config.yaml
model: "image denoising autoencoder"
dataset: "small renderings of single solids in any pose"
train_examples: 395000
image_size: 32
crop_scale_min: 1
horizontal_flip: false
bottleneck: "denoising"
downsampling_factor: 8
encoder_arch: "pvt"
encoder_norm: "layernorm"
encoder_norm_position: "pre"
encoder_activation: "gelu"
encoder_mlp_ratio: 4
encoder_head_dim: 48
encoder_fused_qkv: false
encoder_qk_norm: true
encoder_layer_scale_init: 0.1
encoder_parallel_block: false
encoder_dropout: 0.05
encoder_inner_norm: false
encoder_moe: "top_k"
encoder_num_experts: 8
encoder_moe_every: 2
encoder_expert_mlp_ratio: 0.5
encoder_experts_per_token: 2
encoder_shared_expert: false
encoder_patch_size: [2, 2]
encoder_depths: [3, 6, 3]
encoder_widths: [64, 128, 256]
loss: "mse"
latent_channels: 32
decoder_norm: "instancenorm"
decoder_activation: "silu"
decoder_widths: [32, 64, 96, 128]
decoder_blocks_per_level: 3
decoder_block: "plain"
decoder_attention: false
decoder_upsampling: "nearest_conv"
residual_init: "zero_last"
optimizer: "soap"
beta2: 0.95
lr: 0.0028
beta1: 0.9
shampoo_beta: 0.95
eps: 1e-08
precondition_frequency: 25
max_precond_dim: 512
one_sided: false
adamw_lr_other_params: 0.0016
grad_clip: 0.5
steps: 11000
batch_size: 384
epochs: 10.7
lr_schedule: "cosine"
final_lr_fraction: 0
warmup_steps: 550
weight_decay: 0.07
adamw_weight_decay_other_params: 0
Rows from block 9 of the encoder of a small image denoising autoencoder, named by matrix and row number. Rows with one number within an expert belong to one neuron, the router's apart. Each number is 128 + 24 x the weight over its row's rms, rounded and kept within 0 to 255. All counts start at 0. Numbers have three digits each.
Before each expert's rows are labels from the 100 images, of 14848, where the router gives the expert most weight on average: "responds to" is what is common among them. Only what is clearly more common there than usual is listed. The data: small renderings of single solids in any pose.
# router: router (encoder.blocks.9.mlp.router.weight, 8x256, trained with AdamW), inputs 0-127
# up: expert up (encoder.blocks.9.mlp.up, 8x128x256), inputs 0-127
# down: expert down (encoder.blocks.9.mlp.down, 8x256x128, transposed), outputs 0-127

# expert 2
responds to: plain; disc
router.2:111130142117122133092142156121115139056065117117179125121121150154124125152110147150149095102088092100112114089153141095139187107115130128140128118160156139163129141150095111174113084125134139101157114085125121110129109111094132107083120137128175086107097100144146110093099130097105114147162113115116158146115144117144118181128175134153122097101166115131123140138161108097136149162131
up.0:116160094115108153119142074114114121096166111150132131072128149192137119139177151121107098138166120160163142088147138176060126130141101128168157134147161147135135120112158080144158103111117160157121107095136121119131154143135144129096150129096131117149136136095108129135128087122107136085173113134165118092136128111144155139124155115129145127092163128131119137148145114134102127092129
down.0:143143091126140177203090171139136142143114108137097130099121128140100105095139158076137099162154134105159132108129156130113107125139137123129170123144127117139098098126083125144081118124129139159092129121131141159134179121127085129158081126117159143113150099124129112103118101128108111130110104118152152128119114116131137121112125084135105132131129135109106088142148119102179129126137
up.1:148147095129104126148153101117089106140112136139163100130101149147106109083110141151073133133112140092125138099122131129137136122143120131124118123113153123116160060128087109147136164148119166153119137149161132144116156158144172136118114154090103126149145148125175132104147135151067188107087108118137120133158141127148171122158136132171127137104141116099094164120148135146132158147126
down.1:128109136104182177133083111172139094165133124146151133125124098144140119163123139064122134100123094123141190179146104149131103123132150138132150115157131137139076166079123104135116105087099109139113128131149125178108136093126141145111107137120176128132111098090149112185104133131132128128143154126106157134150151126110150104118096059091140132140109136150145142093176120086137131118139
up.2:120172128149132143124149128141133154107157111136110096135111149131135157133146130149150140147119098131130137154123156080118126101136184144104175152139101151107139154176147118161140113125129111147107100128169138106120109123079126137163160132101124122140094109128130112149138119126146135156168099095125151136166126081058134134146106140117179123095114111113147094109130105100168167145087
down.2:155128104101142143148111126116150136104113142153140124099160137091126112098137141070077145135134162159128117132161134136135128125120125146131143119118182091111155128106173116076147115149141108116119134129123129124126150105156093136139062145106143136120122104114097164111154151098154151120103140155147098130113125119168131087102117159133143106149110154115092176186129133136108076128114
up.3:128120148103136147176138104105156117104090138121109129155135124149134110149128176110125106153093120123130161096156133129134140130140162132110117082119205107135115116145101128175105063130078135137090129085148146131087117106112113117112116124141136123143174173157167068142113140127090138124148115133116163082077147154138107175136141176154140141144150150131109119099126087092151117126133
down.3:102132134109120106115152172122120137158150129150135158111108130111155164150132056116140131148140138149114130153133167159118142112149066139121129131120114119100156136119116101129127140141131121125195138170144132093138103162115129141124134157079125147115153127123105121128131107122111142137138134108157118144126140107162145074118103094113107133126123134139158116130110147183103181134106
up.4:130136132133155085130132134100160147096155107121136139140163154120113127136094155090151100145119111165118167132159148157111169131146168103090070152121129123112124160113131097176142111155112159110082110130137139109098141121155105119132152093125136116157162105171159116136094137116113116160163126109133197119101123126138116159135149128126143149136165119109128124122143161127127098141100
down.4:124100114160122131166094165154153068181116134116147150110119101107168125100173102140119147136089158126110123128137145138152081116135091132094122125159139132132181112122129130122113137098139133121168120118135141139176100127092152171108130148161112124125091167132120174147137149121137135122103146129121098100183138135159123133090133160174099174112110115154130119160098114167124166125121

# expert 7
responds to: red; orange
router.7:131101135108114120114123144153147150137144134099155121111147115175128148176107146142110104111074121109125159153073159140081143120084094117143115085140100139109137118155142131146085142106113126125178101107118145154090074118101109119119130107169152104123142131143131097131109065098106109161080151104089142129140118097118121095144110146114111098123121141150171125068129133127137172098116
up.0:159103085116125156098132077146158117127141110141116134089123159133158088136152163120142120133096147142159139137127157108110129135125145116129145213107131143142161146137159088159110099139123107082125107103089141117118121135176089144114118126109112107123128138133086115194132110130144130159124113143111107119125104116084104130133153105183151154131123082128112143140100129107141165160124
down.0:135118126121190105111117141156156120172124144162107112093130117158116122124132133104135093145120064107138083136149119123106122179116152141134123126155149121152117076141130073120107166167131140127087128176095127116153126112102135089131130099110155132139108091131127146094113155112164108145119128158111167101071139110144162105154110140124110140116130170125104120181132133119166131122112
up.1:137119103132116151115096135169150131100161153171106189148131112164091130134095141129119145092121175131091164116114091105107117142096133122154127128178120107113082151128192126123144126150103137094143127135140120134091131126125129166118147129164151124141116141124130103187109148093112101151166110120161122120171114115086151123116126161114152137093128126103170129101129084130121100106149
down.1:113122130151177109125108088084138102122095139114127102098110114113133135107138115121146135129141113112107083129148164126127122123130176114153138118102165126129150111117124134158139104119102125143145143111153154102120104122172139051118104140115115131144114144120118190080146123139143150127121166127115127126083153113180131160143130115152123119129123120178097148192121129172140120120129
up.2:110148100109131117106119096136121169083117125146122144152138133111114157165128146082126148140132114119148110145165145146148141102135113089117179146103096127097125128061164093122126147142118135093148138112078131159151124148097117153126130123149169094135149107157120091140066128145100082134129123122098129115152107124090149138172094144143113172129117125081170169156119115131174143084176
down.2:136121112178114147100102114145129137144133107109117088131097113135095114154117149160108125116174161123141159124133184125124144140134133106155118082140078115158155071121170162119110122136138152140121155137123123141112152174141139176115152135123140126145147136108138099117096127124127136145120123157124125130118149133135134177127120040105153113124142128098115118089135149151134128125119
up.3:158082152157146163115165128121121114133106128048132130131117076128134123111134088090102072138092109116159115073133131151171119126095136164125169132151090130127148144138105113152119134128093137139084159159146120130091156094117099110200160158115122157138127133130145114171111122157119119136146153115127135132112130095113164144140131106152095135152160109147147120139134115134155130116145
down.3:100105129138135120098098097143117127144122111107144124097069130110134104103156115084114107143111146089113112167147163108114126143117160128151127105168122107132107081176166116152141136139111137111121100147171148148131104183167140133152140110145088110128136158131137139156096128167132100118147113155109132119121135105145108139138093098084109135087102128102091138125133114153135134151142
up.4:134173118136165088132157127124092119101167134119109145117122147077131130117145157113114094150124074132125154168150117138146152178088154152156112090115147108135144120152124096112086155173166113145140135125121136148140120119183119129132116132104127100140086171127142127083146177139106131141076122106126113100111152132127112141117157161080098100121133118075151133116094111098131133104140
down.4:122142143108144155124117092128142139161080124147139122136142135165102144126141091166102143096162172080156163135136141101142092118125134111118126151144104183109123095152112155143134131093090137130071135158099162117170140086086114171167098138155144127095141128115088126106072120130131116123166140124156124133161150096094157135118097098153135085124112116157118076178122099180152111127127

# expert 0
responds to: black
router.0:095123179188115076158125114094111134113086152136098120127131117117154136118084077127084157146143117132135106161104143159142071166143154120094094120100098083138128139148144133142105142086114161138102116096154098135107114148142127107130147105128121117163127190132104109122095172160091134146112109111088121101128156138153107140126138138160163138165138110107129086112110171149143142092169
up.0:120080111127164125172128100124125152078140140141145103147092119113112159148127107078113111145122129131143142109119126123107135101147146140107129108120121135120144127137092076162134104120152141149134151162118145119135165104083164139100152121161142155106135133105148129165116115100123116146174134116139110154175143122137100138092146160157133078123175100132132149145102130144137132122104
down.0:141146140104162123148169142143155115179129140086128136109117130158150123127123098108127120116074135152138138131117114121154141140121149126132061150131122167155074146091149124121112172138109082094124124119118095098133129130102099165147127082068119093126150114123114147154127117147100104085112131112099135104115148140133155111091106143075144119128117106136136104106135125138105138100170
up.1:134143103199141121162115118136131130133127118137125131152122114170113146146112127147141121173117137120144104173138118145176113195109135148115128110106163093142149130173153099091140146151170167151144107105107155088130154158137116113163125152107142180130125128146133152135154143106107128155115147133144123145127126073095184147166118061090097131120091125111079134137116104121148166126153
down.1:099134121092110172117151153122122123120123125163166130128112144113173099098131111088085140139158162103080119116130138146064118082166152133107103122143109078120127162135125103143099164163114115190116125137144113100127132139111136118109139127154130122119109132125112111139140122110160117142160123167092115104123130136135123170144139156170143133135130165117130154137136158130141110130119
up.2:064118132144151101164096157150095124119150121132093134156097142125136116135148083121130119113175135102081163129129158168193103121140158128111199143127119133103102134122172132114153115090131088146132118121095151093097128119121134208079069093138146117124126134139114127160122141115130157107158094152098120162142135109122133103135111113118154118109172104089110165120144145125129109141110
down.2:136085142121128146121134126053150153159097166129145131096120131156143113158134141073126132181069113131146118152143129141096104118095140135109107123120142107160182159103101115131108133135116165114107138140137134134176134115170153082144154101095124143126136142113171074116109130123094133140150141127130137107138136158160136096150096108095125156105138107157095072119120120173123120132133
up.3:155078111121117164185151136132132100169140159114123116121141135145099152103083123107148123125132161098165139139172126118102147114134141137150068090146114128135147141126109142103121077109144164137108154155142090163118152044104127159130130125127091125114149122131123147176117140127122141112129123080128088148139132160132141108148110146085123123108129193149106181114079137136123168115140
down.3:134173141131168134120108077122138133089122090122170092154145116162125134100113143077098136142132140127120139125116136124102104146124165145115186153144137100095119134156160119129152116125153118138163091098134139125117127162127130105141097102141128124119099084128139153104135142122136134141083140178154149124146116120125145128114115174172111128132108135150131106123147109117093113154100
up.4:126114119099103123075127142106102165146129172130083131094110093104168129138110124138128143111126140094115112142099126128091066105100159139095138127111086091140127159154112155159114116082147091119100125112138140119108118142097124110148085119098160111154126141129184144146088127129086144124116165123153142087123139125131105157123127084131125146141095101195120134162126138139164160102100
down.4:154179099137142148123165130121162112121122138136139124148112123146100127117148152134127129137140132120167067111138107128130118128124073131138114139126135171130099133105136064129125137135142142145133133085072143167163166097112128134089119144100135149151126099113142177129143135102143146124133098155084104126119134115117136116139100080129131126126199155116133117128135142146062087093143

# expert 5
responds to: blue
router.5:099145154162137166149116146139128153144143172143127109081153158149186138156080097132136131148120147149136151160117136131070154152111095169117134132112129132145125129149135131060143131136128118153109134132118123110145156120117146118159159132128119077137129097141133166129178125125173143112132133146119122178141127083140092175151131133134122142071149147154135174158127135122131122184111
up.0:118121184178142103121138185168116125130131109155166144122151142168114134122083086111120131126142107103141150082157130152119103131098155134163183104128112168134126133120108111089139124152121117154155118112138113125128138145134125144132112134104169108141107107108112117133139149114175143132168162126126094141116074128116160112109126149138113155079149088112106119148134129104130050116089
down.0:101147086101108120086124122098130139168113127116135157116151116111107162179127134071153128158086187136118148163116133135148123123123121126139137106143101087124173133104148101181153178089140078144100108137088139099155138132115105103111123103110138110108152214141138152105156086114127131145108137125129141124145165132105112108152099109103102138140150086135134127179147166140162143112131
up.1:172156105133127137137141141115143098151125101147138142144128136147157138174116089149101118140108180165155121115152139122115157120147132111138107149117146097104122146103098054135166117113121075144085120129126126133098159119132142123136137124084167062144129129132127163164163137086126101134155111109122136142124152137137112128149154133143111148122189138103149136146101124101154080134132
down.1:101127115101130109130106125141127157133087143106156127107125148093114104114125124112172117130083141128108183161117156103123104111087139144116142138144138097093167137081152126153137148164122121096089142121105115086169127181118114108124110117155158158124124156152165176130127103148131161129129155129143095096165162114078154115101138115133131098107116111131100122185135142122147151091116
up.2:149151126126142129154118081116124130171153139110131148111149117110105148113120119142140093175102125142111133116140097107151141101182148152118121124138165120151146107113119131168131163154155152129077114151167132148155168134147091124142094163136159085121178154164103178168158185122134116119143104131119122142162145120133130097097119124108156134090106148113139197118142121084091147157173
down.2:135122092144141133142101142131108096121105126107093126141124108167142119149087142146128148077118132128108133132100103138154144165102108117143136123132050094141163164099123112169137102109119171143136113096181154102148139126058164127115128134120125132097127106103142146106118126125110085114100118105120149118099138152168099138099119143139135114115119116082140070156099100169162100120138
up.3:129143122155143120133136129167144151086145136185087125130182172114134132152124130102133155134126100144097146135122082101135181170120133107147188147125152156116120116124140108127158104123123127175115111161118173119104158128100153133151162156131136168130118110099099142167089126141115112109112057146156108119140124142088130144107161154099135137098173132111124092134103135116138141146109
down.3:121135105117117130145140120126139133155155114133190140113114102157170162115138109108092147136149118115143064160114117096084091104164182104129173118142098112126161167125162099103138140125156098151109141089117131104101115147144111097134101134132132113122112148120136154130122132089144135115082129172121119132072164118113119144128091101127103143147108120093146134170112133116169132183143
up.4:129113128152112139130187139135126162108153165122150133124113154138125118150105140140113138147153116133141104112138117084157137144148096118090139138128165116186126125137171093066137157147161166135125122108178102129132160093132145141153137131127146117134153138100133123123147126130146144170126159133125134142141068135125122165119064157099162113109094140080155107192168128158146139129125
down.4:082141139127121099100090123123162130145097123155116159131140107059129120119134083094138086156136136071112178151119183118170076113130159132161100088106114142121093125077168177150191114131106137110147127176087149170157105151142150127106121128125130143137136134117139121116151103116109128117145175148123113123123133137121126114126145126124113120113110099148098110078163117110119179132170